config = dict(
    encoder_arch='efficientnet_v2',
    fusion_encoder_width=384,
    fusion_encoder_qk_norm=True,
)
Rows from block 6 of the image encoder of a small model that answers yes/no questions on an image's attributes, named by matrix and row number. Rows with one number belong to one channel. Each number is 50 + 12 x the weight over its row's rms, rounded and kept within 0 to 99. All counts start at 0.
After each channel's rows are labels from the 100 images, of 14976, where the channel reaches its highest value: "top examples" is what is common among them. Only what is clearly more common there than usual is listed. The data: rendered roads seen from a driver's seat, with toy cars, trees and houses.
# convs0: expand 3x3 conv (encoder.blocks.6.convs.0.weight, 192x48x3x3, each kernel summed), inputs 0-47
# convs1: project pointwise conv (encoder.blocks.6.convs.1.weight, 48x192x1x1, transposed), outputs 0-47

convs0.145:60 50 28 54 51 38 43 63 50 71 39 33 42 48 63 48 60 50 45 41 51 60 42 59 18 42 41 44 11 67 35 64 40 36 47 45 37 48 58 46 55 55 58 49 55 63 45 48
convs1.145:57 43 50 49 53 55 37 56 46 44 51 63 39 45 48 45 64 45 56 58 39 24 65 45 31 83 88 42 54 31 37 53 56 52 48 52 54 62 72 43 55 49 50 49 48 50 69 64
top examples: truck

convs0.112:46 52 48 69 24 48 63 42 47 35 65 52 23 65 36 59 54 43 58 49 57 73 43 63 60 46 56 59 46 79 31 49 53 47 58 44 34 48 35 59 50 49 47 27 51 31 55 53
convs1.112:49 46 41 46 47 50 38 61 45 64 38 46 52 61 53 51 80 37 50 46 51 53 27 15 54 44 64 53 54 49 45 55 56 59 34 63 49 40 54 55 83 67 47 26 43 48 64 44
top examples: tree

convs0.19:46 37 49 65 53 24 48 65 68 65 33 32 42 42 60 47 82 42 30 50 44 54 59 52 36 47 43 42 37 60 57 61 34 38 35 40 42 60 44 55 54 70 56 48 60 62 49 36
convs1.19:66 64 49 36 49 55 38 71 56 61 21 48 59 58 30 56 60 48 60 45 48 49 47 31 77 50 60 36 50 52 22 57 56 61 56 75 59 54 54 48 70 44 60 44 52 44 54 51
top examples: truck; vehicles: two

convs0.97:37 61 34 48 60 74 56 49 40 46 59 64 51 47 57 34 55 57 65 49 32 34 47 46 52 42 59 38 48 53 32 61 76 65 64 35 48 52 76 54 35 41 68 41 48 30 54 65
convs1.97:52 18 48 46 26 52 49 48 61 56 52 52 20 55 32 37 21 51 50 58 51 51 57 62 67 46 18 54 63 60 52 47 45 50 51 51 32 58 50 60 41 50 36 48 48 62 60 52
top examples: tree

convs0.44:49 50 53 51 29 65 68 52 51 41 69 34 38 50 60 55 38 59 62 52 62 34 48 57 49 48 51 40 51 39 58 73 42 45 36 61 31 26 50 55 61 70 51 39 41 22 29 54
convs1.44:53 30 50 56 55 05 34 56 53 65 50 60 51 56 49 54 54 44 39 48 56 69 51 55 50 37 29 55 38 50 50 43 49 47 50 65 70 63 43 50 52 59 52 51 47 74 22 46
top examples: truck; bends right

convs0.116:37 67 41 70 41 46 60 65 58 47 39 40 44 59 70 46 53 53 49 32 44 62 38 55 35 16 54 45 37 64 43 57 62 31 63 49 35 36 52 62 42 65 57 45 43 50 40 69
convs1.116:52 48 61 37 75 31 27 51 50 50 70 65 52 49 51 69 66 48 48 45 51 49 59 45 49 73 56 54 49 24 51 21 52 61 43 46 53 55 51 68 60 57 49 51 44 67 27 43
top examples: truck

convs0.147:57 68 53 49 54 57 61 19 35 43 53 60 49 62 46 65 31 61 58 65 48 50 50 52 50 69 45 46 46 46 42 54 54 65 45 61 69 28 53 35 49 17 50 55 30 45 67 51
convs1.147:51 90 21 52 48 57 63 60 62 50 38 52 48 44 48 40 49 54 34 50 56 52 43 52 32 51 57 51 30 57 44 45 50 42 71 47 31 50 71 69 51 50 56 52 67 56 30 47
top examples: snowy verge

convs0.14:49 39 41 62 59 24 36 53 68 53 39 45 51 64 54 54 64 44 31 59 61 77 55 57 33 58 42 53 57 65 49 55 41 49 32 41 56 51 37 33 74 44 34 46 34 56 68 41
convs1.14:57 56 41 58 68 47 29 59 61 49 27 50 24 28 52 48 62 41 39 41 39 23 54 53 50 51 56 56 51 46 48 41 49 51 77 55 64 52 52 57 26 52 42 51 34 65 31 45
top examples: tree

convs0.136:51 44 32 52 50 28 37 61 61 69 29 40 48 49 69 38 57 49 26 41 51 68 47 59 18 47 34 52 39 62 43 53 46 41 42 38 38 54 50 36 60 42 50 46 47 72 61 46
convs1.136:71 36 31 57 56 55 32 66 42 49 59 49 47 38 47 48 68 46 53 49 28 45 59 47 42 75 55 47 24 22 36 50 58 47 54 53 54 73 73 48 38 51 51 52 60 40 53 55
top examples: truck

convs0.5:72 64 56 57 47 60 47 68 56 58 60 51 51 64 49 83 51 43 63 50 70 46 23 45 47 36 57 47 49 39 47 68 47 49 44 66 38 37 62 58 60 51 50 36 25 31 45 52
convs1.5:58 46 51 53 57 13 47 57 49 54 57 46 40 50 47 53 49 51 44 61 48 63 56 73 44 53 40 56 33 55 57 44 39 50 46 51 75 65 55 51 58 57 46 63 54 94 34 62
top examples: truck

convs0.20:38 55 47 66 65 52 66 63 53 44 54 53 35 57 53 34 41 56 44 56 60 77 51 67 28 38 37 45 36 82 33 55 40 46 58 58 50 23 64 50 45 42 51 43 40 58 43 55
convs1.20:58 38 49 46 50 22 42 56 55 54 42 44 53 64 62 62 71 49 42 17 52 50 45 47 50 32 37 47 45 37 47 43 53 53 62 49 54 74 33 51 50 71 51 53 41 56 16 56
top examples: truck